Weights of a small segmentation model: encoder widths [96, 192].
Rows from block 5 of the encoder of a small segmentation model, named by matrix and row number. Rows with one number within an expert belong to one neuron, the router's apart. Each number is 50 + 10 x the weight over its row's rms, rounded and kept within 0 to 99. All counts start at 0.
Before each expert's rows are labels from the 100 images, of 14976, where the router gives the expert most weight on average: "patch colour" is the nearest of a few named colours to the mean colour under the peak. Only what is clearly more common there than usual is listed. The data: small charts drawn from random numbers.
# router: router (encoder.blocks.5.mlp.router.weight, 4x192, trained with AdamW), inputs 96-191
# up: expert up (encoder.blocks.5.mlp.up, 4x96x192), inputs 96-191
# down: expert down (encoder.blocks.5.mlp.down, 4x192x96, transposed), outputs 96-191

# expert 0
patch colour: pink
router.0:56 53 62 58 55 65 31 70 68 39 47 58 50 41 57 68 50 27 61 54 45 63 38 60 46 69 53 51 55 60 57 51 55 52 57 52 62 40 34 55 43 52 50 49 65 45 45 45 31 38 47 51 51 59 49 45 50 48 40 51 52 48 62 48 39 61 59 60 45 52 56 48 48 52 47 43 41 47 49 40 76 45 51 52 45 53 57 57 38 46 47 51 43 61 53 54
up.1:57 55 34 47 54 47 47 56 56 34 51 54 35 60 59 39 49 47 43 29 40 40 57 50 62 52 55 60 70 48 48 30 42 52 34 51 66 38 46 52 52 58 48 55 36 57 48 51 65 38 39 40 52 60 62 35 49 53 49 38 52 27 49 57 59 59 56 45 45 35 54 49 40 60 64 57 63 58 47 47 35 53 49 48 49 65 63 38 48 51 50 43 47 40 64 41
down.1:45 65 58 54 45 64 71 64 66 55 43 43 36 72 52 46 50 45 45 73 61 43 37 58 56 46 55 48 53 65 34 42 31 51 50 61 56 46 59 56 53 51 41 45 53 44 26 42 60 43 69 62 53 54 36 49 46 50 75 59 57 37 53 50 68 69 49 58 56 46 60 59 55 60 43 54 50 52 57 45 63 44 53 37 63 66 58 47 52 52 47 52 37 46 52 69
up.2:36 35 55 35 39 36 46 62 54 41 51 67 39 51 48 70 55 57 66 51 31 38 59 57 66 39 53 44 44 42 54 49 55 55 62 58 51 54 58 63 67 51 47 51 71 24 52 67 30 40 40 61 46 57 52 50 50 48 44 50 45 54 52 42 56 57 53 45 56 52 49 34 54 45 65 39 48 42 53 50 53 32 54 43 60 56 49 62 46 39 65 53 34 48 48 37
down.2:50 51 48 48 57 38 57 57 50 48 51 53 52 34 47 52 69 51 36 62 60 55 54 54 61 51 38 75 39 40 53 38 59 48 50 55 30 53 38 61 45 46 44 57 56 41 45 59 38 63 52 49 49 37 52 34 63 63 44 50 57 59 53 68 46 45 38 39 54 54 36 33 54 31 76 54 62 39 45 39 41 23 39 62 39 46 44 49 60 39 65 61 39 53 52 35
up.3:53 62 58 39 64 51 37 63 59 52 45 47 50 55 41 43 31 50 44 25 47 45 53 38 36 77 45 37 61 65 55 57 65 51 59 66 45 39 56 65 26 45 47 64 42 52 54 54 59 67 43 47 40 36 33 45 40 53 68 44 43 56 63 55 50 49 36 77 66 58 63 48 43 38 59 62 61 52 57 61 47 47 56 57 34 45 33 49 37 66 50 49 54 56 47 44
down.3:60 51 52 52 48 51 42 59 40 40 58 40 69 39 42 60 58 63 52 48 53 42 38 46 51 47 50 47 67 38 61 53 44 66 56 54 48 58 39 65 26 64 50 68 43 55 40 41 55 40 46 36 49 56 51 59 63 53 41 55 58 72 59 49 70 49 48 50 37 66 39 54 39 50 45 33 41 46 32 55 61 50 47 53 60 47 48 46 46 50 45 47 47 66 55 50

# expert 2
patch colour: white
router.2:68 54 47 54 62 40 40 50 54 32 57 47 39 62 58 54 43 43 48 47 61 56 51 51 54 50 40 44 28 62 55 46 49 63 50 22 61 44 35 61 57 61 63 38 40 58 46 44 61 59 46 47 55 61 38 69 49 59 50 42 60 49 48 60 46 42 65 46 66 52 55 65 49 68 53 47 68 49 43 44 60 41 54 54 47 51 53 67 45 40 40 47 64 56 60 58
up.1:64 61 50 53 48 43 60 51 30 36 67 26 53 62 52 55 35 55 38 61 48 42 37 34 41 47 54 58 60 49 48 33 68 60 38 55 40 42 52 58 53 50 57 35 44 49 54 34 67 55 59 51 61 42 56 33 29 50 63 49 44 55 47 58 48 58 35 43 61 59 45 59 55 55 65 48 76 54 42 35 43 50 40 34 42 52 41 49 52 47 42 46 56 41 49 47
down.1:58 56 53 42 38 41 47 55 58 52 39 41 68 52 57 48 53 49 42 45 43 54 66 31 58 40 57 65 41 55 38 19 67 64 33 53 34 60 47 63 46 44 63 49 39 46 44 51 61 52 55 56 49 29 62 36 31 60 58 60 50 52 47 57 49 52 62 46 54 55 47 45 64 32 44 46 72 35 35 43 52 38 39 36 51 55 55 45 51 56 55 67 55 49 42 49
up.2:54 37 45 53 50 38 47 69 42 36 73 59 57 50 46 45 46 61 53 51 71 50 37 38 44 41 53 58 49 56 57 64 41 41 70 55 60 28 48 51 58 66 46 45 46 52 44 44 65 51 48 42 50 62 68 40 63 48 65 40 57 60 43 56 58 48 35 46 34 56 52 53 49 52 67 51 43 48 47 54 52 58 42 48 36 57 36 39 45 32 46 40 50 45 48 44
down.2:43 45 52 52 46 26 61 60 54 58 65 62 45 70 29 69 63 44 37 55 43 60 46 55 52 46 40 52 52 42 70 50 42 49 65 33 54 44 43 65 35 54 47 69 60 61 55 51 54 55 55 50 51 61 43 49 48 32 53 43 60 56 43 64 53 26 57 32 49 41 45 53 45 43 57 57 50 58 62 50 40 48 33 44 48 67 45 52 71 45 44 56 43 49 56 39
up.3:47 47 47 50 43 60 58 51 46 54 44 39 51 42 53 48 60 48 49 49 43 45 55 46 44 49 48 61 42 40 62 55 48 57 71 68 60 40 47 25 32 46 54 40 53 63 33 60 58 61 33 46 65 60 54 35 68 42 33 67 62 62 35 48 42 44 70 56 49 63 42 48 55 54 42 30 41 56 40 55 52 46 50 58 60 48 48 59 40 59 46 54 57 51 50 60
down.3:32 50 54 63 56 43 47 64 27 44 25 62 34 59 34 54 64 47 39 59 65 53 64 53 56 65 59 60 54 43 41 51 40 53 56 55 51 55 50 55 48 61 55 51 37 53 22 58 54 37 55 62 42 39 45 39 45 59 46 45 43 54 64 45 45 47 69 39 40 25 42 54 53 57 44 69 50 64 46 39 65 45 56 34 48 61 50 36 54 39 49 49 45 40 69 54

# expert 1
patch colour: pink
router.1:38 53 72 50 46 45 59 48 61 54 47 46 63 51 60 40 45 54 43 60 45 49 42 24 56 44 54 43 59 46 36 52 45 41 36 42 41 39 58 55 39 56 37 69 37 46 50 45 56 57 47 47 48 45 59 49 52 51 56 50 59 54 67 46 39 47 54 52 44 49 51 32 37 41 41 65 47 49 37 40 48 35 48 59 51 43 49 53 57 29 39 44 57 44 60 52
up.1:63 41 48 51 68 30 60 52 45 48 37 69 22 55 54 58 51 35 60 49 58 70 41 30 54 49 44 45 51 43 53 48 55 53 42 66 63 49 39 57 42 34 43 55 41 59 33 53 60 46 60 54 39 52 50 40 55 41 55 52 65 73 39 58 34 32 45 52 63 46 41 45 53 53 27 55 64 64 40 46 54 52 40 51 73 73 49 35 41 30 48 66 50 61 37 54
down.1:70 55 39 69 57 48 53 61 30 48 55 54 41 42 47 38 17 52 72 48 62 45 48 34 37 46 56 64 42 67 41 52 48 48 63 47 46 43 47 65 47 58 32 68 51 47 40 57 41 50 41 57 42 62 48 56 50 50 33 54 53 50 42 59 43 51 55 45 68 44 47 67 55 49 46 72 49 57 40 52 45 70 55 52 48 59 52 48 43 44 36 52 51 56 39 53
up.2:42 45 50 50 45 52 48 41 42 60 53 34 30 55 68 62 55 49 43 58 30 49 44 45 36 50 53 40 51 34 55 58 52 50 57 42 45 66 35 54 48 41 28 64 45 47 45 52 60 53 52 59 50 58 70 47 56 41 55 46 45 53 56 36 50 58 41 31 67 62 37 39 57 56 60 57 56 33 51 39 44 39 62 54 56 46 26 47 42 32 50 44 43 63 61 63
down.2:47 41 43 48 56 67 72 46 66 43 52 70 34 31 35 49 54 58 31 71 56 56 65 43 47 52 49 43 56 40 45 47 62 45 42 51 48 60 66 62 67 52 61 59 50 66 41 56 56 51 63 47 54 35 51 54 45 61 40 34 56 57 61 49 55 40 59 40 33 47 34 64 73 50 48 51 50 61 55 35 52 35 32 38 64 49 55 41 57 49 39 36 53 35 54 54
up.3:47 43 43 41 51 57 57 49 39 34 51 51 28 49 34 50 61 47 38 56 43 54 55 42 52 29 44 48 63 52 45 56 41 28 66 25 47 50 50 59 45 71 55 43 46 63 53 51 55 51 52 51 69 49 55 33 66 54 42 31 51 40 69 51 44 45 56 41 58 48 66 48 49 60 70 43 48 49 56 45 50 45 28 52 58 44 52 52 83 42 54 44 53 52 48 73
down.3:66 29 49 56 59 44 52 49 46 54 67 47 41 50 41 59 48 49 46 50 40 46 41 49 47 47 38 65 41 52 39 48 54 29 54 34 48 50 34 74 53 35 63 69 44 59 56 53 52 37 53 48 41 44 36 40 55 53 49 59 37 47 57 47 37 54 55 66 60 49 60 62 50 57 66 59 40 47 55 53 49 60 46 55 60 54 44 55 66 59 39 53 40 52 45 51

# expert 3
patch colour: grey
router.3:41 43 58 26 48 42 63 56 47 61 39 34 57 41 43 31 39 67 61 62 36 60 59 53 41 32 57 50 59 48 38 45 55 47 49 60 13 45 54 55 50 36 42 32 65 58 48 48 49 35 47 56 58 57 51 48 62 68 60 43 49 57 40 48 60 26 28 56 61 52 44 42 42 40 31 60 50 66 52 51 57 61 54 42 63 41 42 49 47 57 59 50 49 43 44 52
up.1:44 54 37 39 35 50 56 51 47 48 56 43 59 61 45 24 58 57 59 55 56 48 40 51 50 54 52 60 65 51 19 49 37 62 52 45 47 43 36 56 64 48 46 46 58 48 44 49 50 58 46 58 39 44 38 52 51 60 63 41 35 50 49 54 63 49 37 42 63 57 53 50 50 48 46 55 67 56 47 50 56 58 68 57 62 52 35 54 45 70 44 57 46 49 70 47
down.1:26 41 51 53 61 46 50 39 42 38 45 62 55 61 69 37 46 45 54 44 67 49 52 40 55 55 50 43 36 58 52 55 55 46 59 69 47 36 59 55 64 49 50 27 62 44 56 43 64 49 48 51 55 46 54 40 45 62 57 43 47 57 52 55 24 41 56 40 59 47 55 55 62 61 51 55 49 41 48 47 60 51 38 58 42 56 55 42 49 48 49 56 31 45 62 49
up.2:55 55 50 51 43 64 57 47 48 51 63 66 43 61 60 52 55 56 62 42 59 44 61 55 36 61 55 29 54 65 24 47 63 51 44 52 55 57 47 57 51 60 50 41 50 65 53 56 56 48 55 44 46 54 55 48 57 44 55 54 56 69 52 53 53 46 31 45 51 51 62 60 43 50 37 56 39 29 41 56 46 55 67 55 44 48 48 54 69 51 40 43 46 17 49 48
down.2:53 53 59 59 52 29 58 45 41 53 47 49 43 64 39 42 47 50 60 57 27 44 61 42 57 71 57 55 47 38 45 51 62 47 54 52 45 67 58 43 64 30 56 44 70 64 33 54 75 49 50 64 50 52 53 53 36 35 53 37 38 47 28 35 63 47 64 57 51 49 49 66 54 41 28 37 51 44 66 57 46 55 52 25 45 48 42 50 68 43 39 50 40 47 54 53
up.3:49 59 57 58 50 42 52 67 53 43 41 49 56 52 67 54 70 54 51 52 31 65 54 51 48 63 45 42 46 41 58 52 38 46 50 63 54 63 51 58 55 67 41 32 61 68 46 54 49 41 50 59 63 52 48 62 63 57 49 65 46 52 63 35 49 37 45 39 52 44 39 44 42 36 58 58 44 46 33 42 37 35 26 46 42 37 39 58 51 39 63 76 66 60 55 71
down.3:54 52 50 66 57 44 48 51 67 36 22 43 45 68 47 57 53 57 46 53 63 56 45 39 26 67 48 45 45 52 47 42 56 56 43 57 42 58 61 42 53 47 48 30 55 63 26 49 40 44 53 65 51 49 52 74 46 54 43 58 45 59 66 51 54 35 61 53 59 34 57 57 48 62 43 63 44 63 70 45 64 61 52 43 63 35 47 69 48 30 58 51 40 53 54 53